{"model": "model that answers yes/no questions on an image's attributes", "dataset": "drawn branching plants", "train_examples": 72500, "image_size": 32, "crop_scale_min": 0.8, "horizontal_flip": false, "questions_per_image": 4, "encoder_arch": "convformer", "encoder_norm": "rmsnorm", "encoder_norm_position": "pre", "encoder_activation": "silu", "encoder_mlp_ratio": 4, "encoder_parallel_block": false, "encoder_inner_norm": false, "encoder_patch_size": [2, 2], "encoder_depths": [3, 6, 3], "encoder_widths": [80, 160, 320], "encoder_kernel_size": 7, "fusion": "cross_attention", "fusion_encoder_width": 256, "fusion_encoder_layers": 10, "fusion_encoder_norm": "layernorm", "fusion_encoder_norm_position": "pre", "fusion_encoder_activation": "gelu", "fusion_encoder_mlp_ratio": 4, "fusion_encoder_head_dim": 32, "fusion_encoder_fused_qkv": false, "fusion_encoder_bias": "all", "fusion_encoder_qk_norm": false, "fusion_encoder_layer_scale_init": 0.1, "fusion_encoder_parallel_block": false, "fusion_encoder_inner_norm": false, "fusion_encoder_positions": "rope", "fusion_encoder_cross_attention_every": 2, "init": "trunc_normal_002", "residual_init": "none", "optimizer": "muon", "muon_scale": "match_rms_adamw", "lr": 0.0016, "momentum": 0.85, "nesterov": true, "orthogonalizer": "polar_express", "adamw_lr_other_params": 0.0025, "grad_clip": 1.0, "ema_decay": 0.99, "steps": 10200, "batch_size": 384, "epochs": 54.0, "lr_schedule": "cosine", "final_lr_fraction": 0.01, "warmup_steps": 200, "weight_decay": 0.07, "adamw_weight_decay_other_params": 0}
Rows from block 7 of the image encoder of a small model that answers yes/no questions on an image's attributes, named by matrix and row number. Rows with one number belong to one neuron. Each number is 128 + 32 x the weight over its row's rms, rounded and kept within 0 to 255. All counts start at 0. Numbers have three digits each.
After each neuron's rows are labels from the 100 images, of 14848, where the neuron reaches its highest value: "strongest on" is what is common among them. Only what is clearly more common there than usual is listed. The data: drawn branching plants.
# fc1: MLP up (encoder.blocks.7.mlp.fc1.weight, 640x160), inputs 0-79
# fc2: MLP down (encoder.blocks.7.mlp.fc2.weight, 160x640, transposed), outputs 0-79

fc1.268:109084211187107183156120182083106110132123108119149163186112081070170120168154142210123125162197120111153100183197124158145139128123119122138146139124143164132144138144165151111143142101159105153093163146129111153133167157148108128074086136
fc2.268:147190050083143092103116097152129188127150193125153083067160186171104124095082122034129167113061116163126160063079146107101096127149119128122153080135139093181094101120115143139089131144085186115128101097120136107130112103156142132159182108
strongest on: thick trunk; drooping

fc1.257:123159074081146104097168131146157106142156170096150135109187156086125108099128144079135121173187090069149059113097146131106189123125104076177106132181160111141117115140166158120154106092131112090146192083154090163096127098166135077182115155
fc2.257:120125176172132156145099146098095145124061052189105091141085094132177141150125130156122153080033156194108179133166111113149049121113148135111156139060071103091136127117121117141124191136109123172156119147121157109140128144125127169080133094
strongest on: green leaves

fc1.68:126196092175112111112100080135165058094103112176209150148154101099078148102150153113126097111108096156119107090165059145126119195130132148188161117130142151090151120126151120105128071147107126197113141129080134088084178106134104094097109058
fc2.68:164151139165121094123096166151153199191148070118082131074146132091190142120196108149137103160141094080140083181083166110144118130137149139099108175123093051109062163079152075121156132202156110098133091176098132111143118121112164153148120110
strongest on: narrow; bare

fc1.55:165126114178120119140103097049121110141119085166131148106185085131116119061167109087115102152086093166175103141177129155101160104101116153152096125162169123164121159166148111174142167140127123126090120139111167113151140133134126078118104115
fc2.55:135162150080083158149135121153106102114156131107119140164123116163147152214069194170162102158109112108096160074100120142073072204146073184149095090099154182167133125125118134126083137113135082098151103090146104124091153124154092145106150092
strongest on: spreading

fc1.265:155182128135144135087118138146152061181131183110170180184135090111133095153166129127107119071168101169105180105164152133082103128162137117150112110154128131083136082124156165122211122098099130129121134134113144128159168128079100112116147146
fc2.265:121101058070023094150148120131089091154117175188129107142151133104092156186164093188073093134094066116133073106058193137178113129097124131129134154084086115132065145091116124103124165126109080122148101134174114180103125198092107106159104055
strongest on: narrow

fc1.600:144104141076080172102123081092117134104146130207194109138123166129099182165103124070127056105204126104101115073182112139117160168087108075135087104163115082091110125128137109126138173133150105108148162104196150049175073100158159140102134192
fc2.600:132166096118160151161141109152112115102129154158079155160123129127171141132130113164157146180087096159156085146125127178122107070213118148116124121092082143146093102118175118136088063116138149110129088164110110142154081134128158144089163161
strongest on: two-way forks

fc1.73:109142185168057057138175122118132141157081163177132169172125155099132132097134162148186150165152129100145112097135088119062125145113179129148122143048113158142148135143096123137146080132109130178176114091139138167146142091119152124123187111
fc2.73:162153053099164133064132149158161168104144098108149096103218116165120103129200167182121071121089076131134166159124184130133088187161082102132112081176164119111088172131102151072153126096138155118113092153113096129077184126150125166135098113
strongest on: spreading; bare

fc1.480:204125095135128170122095135109119131130124116109124121068149113111125116084103080122145089160152151113113168180105137129168127152080101111175164093128102107133131138114140132127113118088176141168135158115164112100117117069135134103114099102
fc2.480:185099111145113141091095123170091114163096171146141108155072091169096162155121195122130151138116093127146190146173113160133089150153187094109094107137156127159087097167167118177215154102044204134115098172090111089121163158135088130105100151
strongest on: drooping

fc1.595:104095069104131106103107149122083087138084102135170095140144118138119196132130131161117196187132146094174179140181118062087137104183109178134079129157076172093081134112168113141114127080137150180122111108163083172153123090097115146113088072
fc2.595:162160168140123135139161130134141164116147160134098150118097155146165055134124127087143066063151114187062109141094157165130122170113147105130148094112171100130148125119108136085179149188121110075159147165149161069147166171146160113132112172
strongest on: drooping

fc1.616:122105133091093154145180102162192106156164149158141103089160121154115008090110116136144131100134122138117089107124155167159093063174216109164107105142121142144112113161159165114125138124109143114107110156095132141136147091104139055154122170
fc2.616:083178122139177133142085127115107123105142114127136138167106169123124255191161151146125139154128139118149144125139040112108155191109095123115121149085164096088135126089115089119185150097166128140164125097145125109143115156134148159109168089
strongest on: thick trunk; drooping

fc1.271:150144188134114132127146196124156142154126144139150071145065106165183165086147162133117139176126198134155162159136116163126041157142106142162133160131121112152157150066139170183125144158157140125112126134132121168103123123035121125120143135
fc2.271:146123187131151121150142121136123092149131156137183222144197167073137177096108089153122113105105079169143060104116187107108167084057114141094122117127140140159104105132160132127168109109092128146140111135080145145183139059150194106146094126
strongest on: pink blossoms

fc1.195:095135117113124101114181075150139101105111175159116190141093157181183104124138153141120090139109140099143114146158147195079120190166143170110130171085160118148173137100120129095140136173128098121144162095100112143156120139119215075155223125
fc2.195:149074110047165129096159152121050173172137138092144047163164108124088155128170153116107126104131107125131178154147102169082141087115123087121058118142094154127120109149130112123205145070107200174145101169100145109128151129075126143099077122
strongest on: three-way forks; thick trunk; wide; habit: drooping

fc1.44:126138166147161097091098140163126141128204113111091118107072160115172101188124173121157064164126160094122083152167214148093067034076141099204133079104150048092130085097177090133119173119144150148094126099100114132139130057137089136126107152
fc2.44:137088149101157133154142158118206094072072121151202121168158126104146125093125058124080119135180112115151153117159152056159187152143150084094131130162073108190087189125073171099175076083115152144139137136178122132110133144174140139126133117
strongest on: drooping

fc1.156:081130141115088177133092126115125109150154172148124151108084143112162114114171110103106164115114100137115101159148131127172118167155162185098109143148145163130050173156107169178117151132066064166183152089173105122087091105122180142090125182
fc2.156:057138131125173057121117146158114089114168140177148145135086110098122150093118107152114104156067150097123106113172130150117168109137117109127080168145164131089143135095169182094061169107158144097131127115108164130096084147215120127104095148
strongest on: night

fc1.530:131191053147138146147089118101126205158180114105109137156098144202175114111115109121153167176125070126086171098161084158132142172158170139160076097168165128092129098130133077132139086114124119098156122071171159091138083081121121155122162160
fc2.530:101149209088129146089168063113093108105119145130218127132132122097066119150144074115114087034182168167200134139082115128128140141132152062130163116076120146158125160091142115125134107120184087070106135139104083107138156126080122059082101115
strongest on: white flowers; night

fc1.247:123129157127152105073131123095135212161085125206120128177150158131151128135163171140111137091105114091087096092132059133100101121142155119151122235139096163120171179143136120063096132167092076129161023120096146131149171120146152189172151183
fc2.247:085123089108130133132133168172117068156103133143160205110110104103116139111109135212137098134137128145145139150146188156154154140112147128114109077130145151163088113111141159153143110116130195154104146114184130116134129163099095099148090092
strongest on: narrow

fc1.395:144129145093119144165185155119126111141140087121136087103113160111179142162160114139148066125100167080065151124170175141085125094173122133163134092094116139130188137142083106116096183114099089171115081169091144112065127090091137138169143144
fc2.395:140149135180160141094097130113127138078090140114113160160116154136118097122181115177123175142107115084132156137104112111140122100135166124081163117147138120101038082160148120176139048144140108073088105077156118127145128163143119092092165138
strongest on: pink blossoms

fc1.92:145115169094134127050149141088137103145134137101077137144183061160131125119108151093104092104113109156120106130165168179117100121121133106132080114154170106176126130161122183153116113143153119099116166113107133100114170095120078107106141132
fc2.92:138099123154150123151108105148143125100122063147130040138122179161129159141154108156124149112163056156141190133095073030156101170139144104190111169088096146098137142064097104129073104120092098149073134136100162195087110173130111133120107141
strongest on: night; two-way forks; white flowers

fc1.42:160124142101130113133140113113108169108150102176090099127144114126157106093111114166147102130148081152029094152135101139142106128137116088182134154045171169144111156152109102159128151155132187156159152115169144150116146120115159132094124122
fc2.42:073154097128111104101139136153139099173150154110146157088125123095118156128147155100115093146094125096202122071126147097108091152140154173086108096146067100143143103121162153113132126104132096088138107114104109146146096131141101108180149152
strongest on: wide

fc1.96:171170120186090159119126161117139111080108113110166087162173128135117106140110125084127145103165124131139048129152137125124144113150165131196132139224147117117113099138195157150127205164138187106152145115124140071086093118179123062095134122
fc2.96:105151074108161119177142078189131152182135187177134134087090149106158168129163158236132119105115118115120160167116107096137128120173142119049132110127127115148149155112122093082117118142122152125165108198147081131177117110149139158149145076
strongest on: narrow

fc1.228:170136114139128113145103113103111168129109119154095142124126144127093103121061123116089110121152098168117062182153178136152122116137159149174117110131104125120103123151121149145147136065151175125137075157077140149128087130095059122128067138
fc2.228:122124101086188164079167105100156119151097137131141110138126118136139152094160157152125139119144121103147182158197073138119089068106094045094132102153203118118065128166110104128160150153068120138134140131104133142117143149201140163125080151
strongest on: three-way forks; wide

fc1.378:154177125171142176139128140106116121138117150038109132134122185087064088145095216165105136191138095133158106083125170180101180167106107108202110148112124127108118086120130151076156138182127120149139127133157152165159112104145127074167135096
fc2.378:133111155130066071140181162168085107152118091188197105179095084136182152121140094117161099071106142103095176164121096102154068086195119195079165093148174151188134142159134097130083088109150109126162150116110106102108150099110175186099134120
strongest on: red berries

fc1.205:148106141135146096107149075188102157154149161136130125155136149181126155108176139160091181116165099118141146144166157153106160142104160143122111140147082137111062105154133097201150185119076084160114077117129186178118153078094194146126108156
fc2.205:103206103141136134114157205161073133150154140152083156138065104107175141096103115125101103101078120190140074146167184117194150102074153120092122142152138144155175163191157152121056127183096134126137142067161150152116083204151112112168126116
strongest on: narrow

fc1.472:038124154081108158140102118104116180095187101128075139122117117170103131098173153152066097084127140105086075092166113160036104128166094075190137151062084142076113121128084135161178097134143148125144149161111132128151146100065115153109159115
fc2.472:176090106195141103109170145123187164148158147146120118092102090124148165173149144117192080143123100158143165159114177117075157130142108167123142089192148126153166166118172144137110126092107105114111152152173089105140086113101104083203145141
strongest on: wide

fc1.212:104097113089073104144136156148111168142068125132176107148132128117087140112130160154137112073183114156143115109143172176078126151137145144086052178172084115086079174180131152127164100156107029138163129076120094119095116098117120157135144162
fc2.212:088160167159183182152092146122134115112161142166086152093121120140178122112117096167127105136151110120126171162120114088135125184099114149131127134073126152146143106077152181132119190116110152095103102142173178144151165058148107129109118137
strongest on: night; narrow

fc1.433:098140091080130176126118103129121153127093158107093143068093127155183119107125096148146159126123089087152129173144179107085160164134081184151114198064136100134175121108147123147119118142106105137110142091118161117155152181129151147151112144
fc2.433:159128160144127101170159132137088124140152129170115106191183127084089171145107155175092114139153141149123129074082109186141117098124193082132126110178116147153126157136143115148133108100162169137141142134179090132101105092149121109141166107
strongest on: night

fc1.82:084118082148093094104122125165104171164142116144181122114075163125145144127186136119152164142119158143168107146144142086093128105110154112153134199083167167127189144147156091142140065106091153121102180110095144109125140058081146172189133149
fc2.82:118117146131129125086091148165140127149115113157056117097126166176136108190110072153104166064161142125163081094117135160102090192095158133162097084095136083097117145146145151109175156147099166113160151142169148134152136149111123131143128138
strongest on: white flowers

fc1.124:127159112143131148114060176194174120115123113151139159149107148115075129169140148081071079128112115144147162121096139175149104102077166115119109159193100178166138176101116201168171150132078103166116123119110112117100075136106126152126146081
fc2.124:102112130133127136108190109109121120141153097113136128090165142120167098097110105174130162071190161123126121160130113075090152154155112139177147113071166065088138078152186042091095104126163171084103128140131175109129163122129122132122091165
strongest on: leaning right; bare

fc1.17:189183120083156149082145151092185106114120090089152108112125164149156164095130095142134084104088170108133072042107143183169148145152202151051194094149121101121171109138100133086208082140103104116111147125088083120175086102145152085174163094
fc2.17:108132156161161098133157137172072137154127205146101128144108019095106109159111130118134185155110123107136217158168101101110135112098140084119135156149155139175103111156144080159141189116117188140132110143100154072068116135207151198098111154
strongest on: pink blossoms

fc1.420:157165100133156190165085104116091130125087156123132069110176137130135116129088114163150109119107098117123145170101144145069145129133183163126110166108129128178103152087143119076158122098165165121085087130093153136182087096116141065144161113
fc2.420:086120167105114101122214111122110158185171130129110143126102111108131124143179169088121079145196157178168190044124147110143162163139093082122103084165134127118152107150090134167103153116077127142138146099099108145101199126141152164118125129
strongest on: bare

fc1.487:160110106103148194117116172161146122096139120124183122115125203127117152093153143125103118170069170162132118131090137052151217137120174152160138167128113191132123171100112086154127146119118140171108101095075169190164117129142146092123091114
fc2.487:119187145126083080106160086129105145124072143143065157089118093089152113183086103160102097089178097092168142122139137175112086164157109099114104112153196056101129086176131165091147117103132157101160191132125113086091115137124151152152128147
strongest on: red berries

fc1.70:095139134175175119150085104133153095222114149129103133118097166111127140084125148224088115035155154147120105110190112162147084128134106137123131165165157138146130148140170178090203106114097140112161156201129153138118104163118170098093177204
fc2.70:158096119065076157141146151154085129088144086096191061159202104133111152122152144059184148181094086122104138133094143138130101086071180143113149105117143131069063142143124115128134143082123083149143105115118145107130136070100107127179144077
strongest on: pink blossoms; two-way forks

fc1.317:162141146080163152137110113119143212158163084112134150095159111101165089119138119060128138104196103105132141107155144160103113173145146215118126151133123117132084151103139167153141100177146139141150137165084170068150113161142170133106176208
fc2.317:109120150120121045110148080168147107187170153104155172151177188154118101080131169181125134137068108091109194163160148177103125132162090109124072123105109199128153096146136108176175146114121122118064048195114104214127174136147117126111141123
strongest on: three-way forks; spreading; leaning left

fc1.114:116095102126123164108137130090114139074182151089095184114116078102122130105062145137114079093170192116152162186128101111146109160168117173157146118117043130146107147161147087104108138127080058133111120141086111142178107103098092115096161162
fc2.114:144174125103184094139179189152150125158100094169150189153149111197125085165166099094157059119120142162128102094120107135112177118155128090170121179097061135120185124119143164104149113109073129135131165116200179162150136127087119160167132118
strongest on: spreading

fc1.330:106122081095088112125119140121116078119112079064178130131149140150117145138097110107129125163172100100105155096219211132131125115040137166143093111074087120136080137128128108141164122185088144143150163127133062141134120144184108137128188099
fc2.330:122133109160181167119156127164106169164135182179070123138104164127168102082168140115132129090069164175119141175062051098117163176224087127102157100209149164127135144124123145141105121127153119108125114124151144120144156083090126143157099147
strongest on: green leaves; wide

fc1.412:105098141158136120116135095140113176216141132151166153092132117155148104131173171135173142141141132079166082130133097174133054125122108133136097114167124186082161144187113134136144126145119066083102128138067060113143142128182121085103116144
fc2.412:156184125109124183105092141089158153025142120108105097162139113092135117142090117167089140113105109172118168181131173067149132097128127157119133149099131061160116102125134088101156157107162192153173104101217191125078100168079167127119159103
strongest on: two-way forks; leaning right; autumn leaves

fc1.341:172137107126140135130099109129146155164165134148110139125139127158143147100157126089088131162109140104115080176201124149200100103100086103153205120119139135086014094097161084154165106128146144151070149085151116153114108116137106083123090130
fc2.341:105155107152151106155146221135139054146144099103109086143133114065154142137134082091189120103123185188169127102132137091074144180132208084132172180138147111151134122137118149108108129091098167188121149160101154131147169150136126142125124149
strongest on: green leaves

fc1.305:095097140096195120184151077132150063142098113156097105085148081124104123139178157116105175165128156189130132073168130152139120078169136134099127106113129134147150125107140112095085093169086068106105122166036116120152103090119100102155117122
fc2.305:184158107151093118126103145099116176119211114106147134148123171158143154136059104107162127098191091010120067143135095114122092182106103127191104141141111155103085101112137118138161183097176162132122096105152101137123141183131135167106116150
strongest on: bare

fc1.491:115105136111168132238109143139169115120119116120103108077151185164114089139122143078119081128060086145135112166158149158171182129188122152122168111117096140132116134103117184132152116175131126158114094139094163121175154078131179123141121116
fc2.491:142177124092113138087143113152107136173159144166145121133135082075178159165109150188139170124188183128137142060121109152115056157116144162223110166132116141076147115092178111179114156130150117113130131118170080118096114131126113157118121053
strongest on: three-way forks; leaning left

fc1.118:091134152141096157167122128169111160136181090110165189151142130103080103155160115115161118160205171118131120141086099158150128156089149096167130157110144123099110096115119145166122140113118183177123160187085045127150161078111049151164144116
fc2.118:098098109095156098092141116086188142147090188143107076107155150136179130118084096140075091131089161144160141138161154132127116096163123148105152085152131133134118111120149088083121113125165111115172115075157199120130114103148147136100181136
strongest on: autumn leaves; drooping

fc1.399:164135062171152078120054092136168130095124089141141100111156134111110099082141034147131121072104186130131119159103104150168090077150152129112098108177102135156165134125104183063157068152100134113156104124114112147150132135143118097122151080
fc2.399:075086178132151140139162146096171151133119141139095156177164065110173102143130111101128165181138057114120050101170142138109182109114141081098117186111076123125140119122143127096095112095159100158109135115183213058123131119127195143128131179
strongest on: pink blossoms; drooping

fc1.180:136093168149122152132182155108176158174105127124081105163198120063097102134120159155102187118121036119141097126175136124165098190082133176108090118099095087151121140093087102073140127140113147183137143131115150116116117136111115114098141129
fc2.180:142085102115115133121115086113063104099117143131179106117060119186170162123088086122135058122145204164095181115090085148119153097181079118109140151170159182072124139162126173128130119114137120086129116110125091130119181086165102186131125115
strongest on: green leaves

fc1.301:097152155126140128123145112182117120113041093109140201160118098106136166146127145123166135152084092138137139136122096182133102146103112147153156098110098138148137056162191116131123138156114120093113182149157092151129115151123116198100123105
fc2.301:168077121132120153121127136074125134161195130114094096129169152114082097110165116146124140125166192124124097093152187085124154110123159095097134174112121095080121192140098141141126157085111099147159103091118142132115148172143131113103128137
strongest on: pink blossoms; night

fc1.552:094122138165195078021089100136147145144085148111140105111144135111157153028085123128089098101141149187138139135167087136087115150173147152115106054158102117075045161139137149147151141126144098081109095156179123148130163087103129139092103154
fc2.552:146157095106126133181138142146111089091119184173107129147074152071141146141146152134046107153105057120088137115097156089189102132074129101077100135096150120112158177072140156224091127130179108096098105159098099118110131160157104105136151103
strongest on: night; autumn leaves; drooping

fc1.529:107110120146107149105132046129120119174104111184168160072106091170113164081144162122140212120177099143230106129150100143066117067149066132099127163135096172078167128175108102113129108105087151081098011148158103120123127093153123106101129153
fc2.529:147133150096134136157138170141138172066141162085081120229188167111143070171130121182090084145126158118025166139075183098165127187110183098121082099157150097162084164098136146108113122156137112187143197104118132138109149177101154126129155148
strongest on: pink blossoms

fc1.64:052118161100096123150161176122156134180073127094171085125120150117155133126058148132098086112181116141146119127145135174093107090138158191107144107145137128125106114170135149133128104098088034150129089129176094107129143157147148102086150174
fc2.64:136139110160180128147125132129115082102210103193134120176109132128115126095165118077142170118063106098083163147139146086156129175105129106142091117130098126143071132123143118149085184153141187117114139092122103181135099114118110113202104144
strongest on: night; drooping

fc1.276:100114074103121110141086103098064156142131188167115119093158145095069141165152090120104129121100118092135143125110156126088173188175147138157125187129099082121143160162136149136111105160148174158132093114082163103055143103078128148133123182
fc2.276:128155090124118126135123109081168108129152146138092162155142131181161138122153161055155146103156156108087146131138093155136110127080135142149073052069150084188153163112108114134162123107155180132103189176159075143185143142135150150066088132
strongest on: white flowers

fc1.535:164173120166160124080067082174100132124138094123077085135080110151132159120114123136168095139108126134165172132175155127109147182102094131141123129128100124115060094119179202146168156082107135138113085141146103089174143144117119128120125119
fc2.535:089129142123112124140187101140086115157118103082155139164105118151129132125100101133095143094194103131080145125064125171143112178146167130119088113090173099070175139142094089142144101123180101132095111153109112087108112156137170104102127052
strongest on: green leaves; autumn leaves

fc1.122:136113100125149157086100143114156133131079098175190106152089090128151178131183106136124095109130138108121155155096135166118131127089129115101070176138103095177095099190115182132148122138088147102115093110090110175173089106091155112134173084
fc2.122:089113133115138147149165159140121120104068202111067157117151135107119143134142118199108143179118117157147159102172144076150106136172087145126120129135134154112133137064090143086134106135096124157145123129145153110094159182210154152159138144
strongest on: leaning right

fc1.62:161105150118137135167116090100192168116141137123147064111165102128186141096098167160112135090146139130171152155099165138115153123082133136074145115102107066179122192163156180115146100137106042053123144099133093116103092169124150133087118147
fc2.62:068170127109137164140094138144118085145100121124056171136073135096097131179119107141135087071118113138109143147163127065164156151156151076112095163150148167089137062115080107111139127094126151152153138114154144131160164032121160139120108152
strongest on: night; autumn leaves

fc1.416:132141071048121142118091142099055118136158159068135084119099132137075164153126078116137145118149146116166093144089119147113139112170145173136119167109111140198174110062100164159180146130130105147110170075159114126136060126205110137180089093
fc2.416:176102174184106112141145146148186188105106122176143161169159120122145116138107126142107116136137126127082138105139108070125123097070094070122134103147151122086049118165126058086096127082129134150114076183107129138121166123076142132094146162
strongest on: wide; green leaves

fc1.382:144105102098137129124115158127130150081158119111017153118153095141180172117118097093197119111111134192171148120161156071144117060131145177187134128094081096085198136193105169050124128194134169136120131106090082141147129149114158092130125121
fc2.382:172118122161112193166163176165135226171077141183165131095127085106080139154146128139102109125168156097154115121107091152207177198117171137107108115154190126156112149082076142093085185090148187194130147187127196143141083105093109142146086071
strongest on: two-way forks; spreading

fc1.331:135128119111087085102123086088138127122148138182130071157134181143067120165112140097157089105142129143102111153175182138159093121092176140133089138137140127123103141122122106152111128151145109148119113175115160144127105136097102156145142148
fc2.331:153133086131154120150069130225154109136122155088163137140160117156129158091103145159108154137176092130115141143171102163144138175166116122077146117156077164166094112171149123149116141149079081145149112137126102124136157160183145174101112124
strongest on: three-way forks; drooping

fc1.561:103131097134116140137064102136130098169165107125206115066129167119118127084123116160096139106161207091106074148121075147110155150086131104094165152165150116122162172134079128135131068155046115169098105145127092158158129073161159077116110108
fc2.561:133113141128142102120194142077120183090082164122076149195159070156181145194115088102155128151079091143140168147127140098156098103152119148156090112119150176108091109169176113095114174074184142131142117134136185105106167120096105179149170162
strongest on: green leaves

fc1.304:117109070132099087120049168144149153144058134161151091089079167211164164090116122106135144133130087071123132168173138130107151110128102121147114120122105133084086087123126140155142104148063161095124150082099166109119154076127168123171114093
fc2.304:094153136073154141149189092138082112126078150118110106136161131090152112118117153207100100086159102226140158098166149085116111147144168140095147083176145152139166154172130184108132176155187149160117102185169154109149083149152115157145151135
strongest on: narrow

fc1.69:175118070086096116126101110155110125129187106033135173109101119163161107184125099121135092149083153130128176170156108067084153180095076142122170167098141145173092124146153095146158144089078078135178234175129142152146117103175116102174122077
fc2.69:090133168140149139112126139065112136094096133178113109108152156092107139112140150102186157129157095137168091093100179196140116073138172130175063123116081120073121126149101154113124119154141177120110074088122131107139114134067106183061135152
strongest on: wide

fc1.366:176157154079132148079073094120121151170149196155109097115118106081133120103097115185110160128125177116091080139121119214066096138180114148113134150136149102158127122136143136124147165144084120121091122167177162135204118122204142131083106072
fc2.366:087102135144111132176170145129156082116120084086169136180143112176105187162191139161146113110158077140133195136132138047188139115087176118133133091128096146114152139137072121121139101105163169133167119061089130102065165132086142163159166190
strongest on: white flowers

fc1.544:169126097138163125121107147134153196073140091129135051116159119105167087114187085161123120103152146122062144107143095152196084082169143149075099069164122114131130090155195116143141098180088094111144163153163091117152120136116131115134183109
fc2.544:081132123092108166121169121098091136135160128128152103085089126101113184146097158185164120070094097100185191174161155137150124117178135074128085136135075129143079116146095131104085087151143135194146152050114152098203130124158099141127102129
strongest on: drooping

fc1.71:128152098075201098102106148126121075185228103091088123129131114147043128174180143058147145091127126208127177074144151178144094106113109125143114118143144157133124128116101183166097078142181147154156131152084129134132098081132058147142135103
fc2.71:143126122151054181148150151111152163084102114131181126124157175128199114129118127131124129133212133035136120199159048076156118157143133184204148122128151112124136107123168098068150146113073118061118154110111129102125152112127136136093104106
strongest on: white flowers

fc1.66:088163095154134136161143036140170139111151091114130106091154133162119157146142126093141145111113090077143115088129120130138131112098145117180071114097139102129118154102088125152135125118103184116161099127136142099156101101157091150175166180
fc2.66:136102120078125138098137199103096105144088147141139164137101110083149092117089132156109129138166198173115125166160150120120163155152065112067204137186119161109114132116166094078105105133153108107133136144146092189126153142091161144112131114
strongest on: red berries

fc1.107:122178095203157089068121123106100135127118118216121109138086100149198098088066158105141076077134077147123134107063177150133041138098149069121079152078136144160118128098103096105124151126090135123082099157112160152138065097126164136189133149
fc2.107:109073152019084164188122169111138176164137165101125143086153108113126136094186122134123103136177164105129134140199112118088150155108143166137141125153119091140139123143134129104116110165194147187131104065128102128134185231108156117074163107
strongest on: bare

fc1.368:123147150097168043156072119135151124151067150168105103094159108132111133076170165128133064147109149163075148173149121127120127143163132088104082148108150128172108165118119182086145130130111109094146120148159132121164124136109177099128164163
fc2.368:101114134126112129149164115108163087107109116133101134188044128137120113153140087150141159105156092078172146117166168151129181120092187125110160137097089128143110169104054145132087109124091124175140188095136189109157146134133118172141138179
strongest on: autumn leaves; drooping; red berries

fc1.256:164184123106072141055123091178139126133055060110168147094108057152143046120061147151126069162154170124110099049103101118138099138111144148133107120133111187089134123198191162132162146138109119079103154080123153086128138081100164180131117161
fc2.256:109162101152085115155115176084144076157187163158080091163140191138081149170139103129150148100142148110137147152133159089132162088159100069095172107111153109175094160070142036114114147165164100136135083093132052122161130131144092111097164079
strongest on: thick trunk; leaning right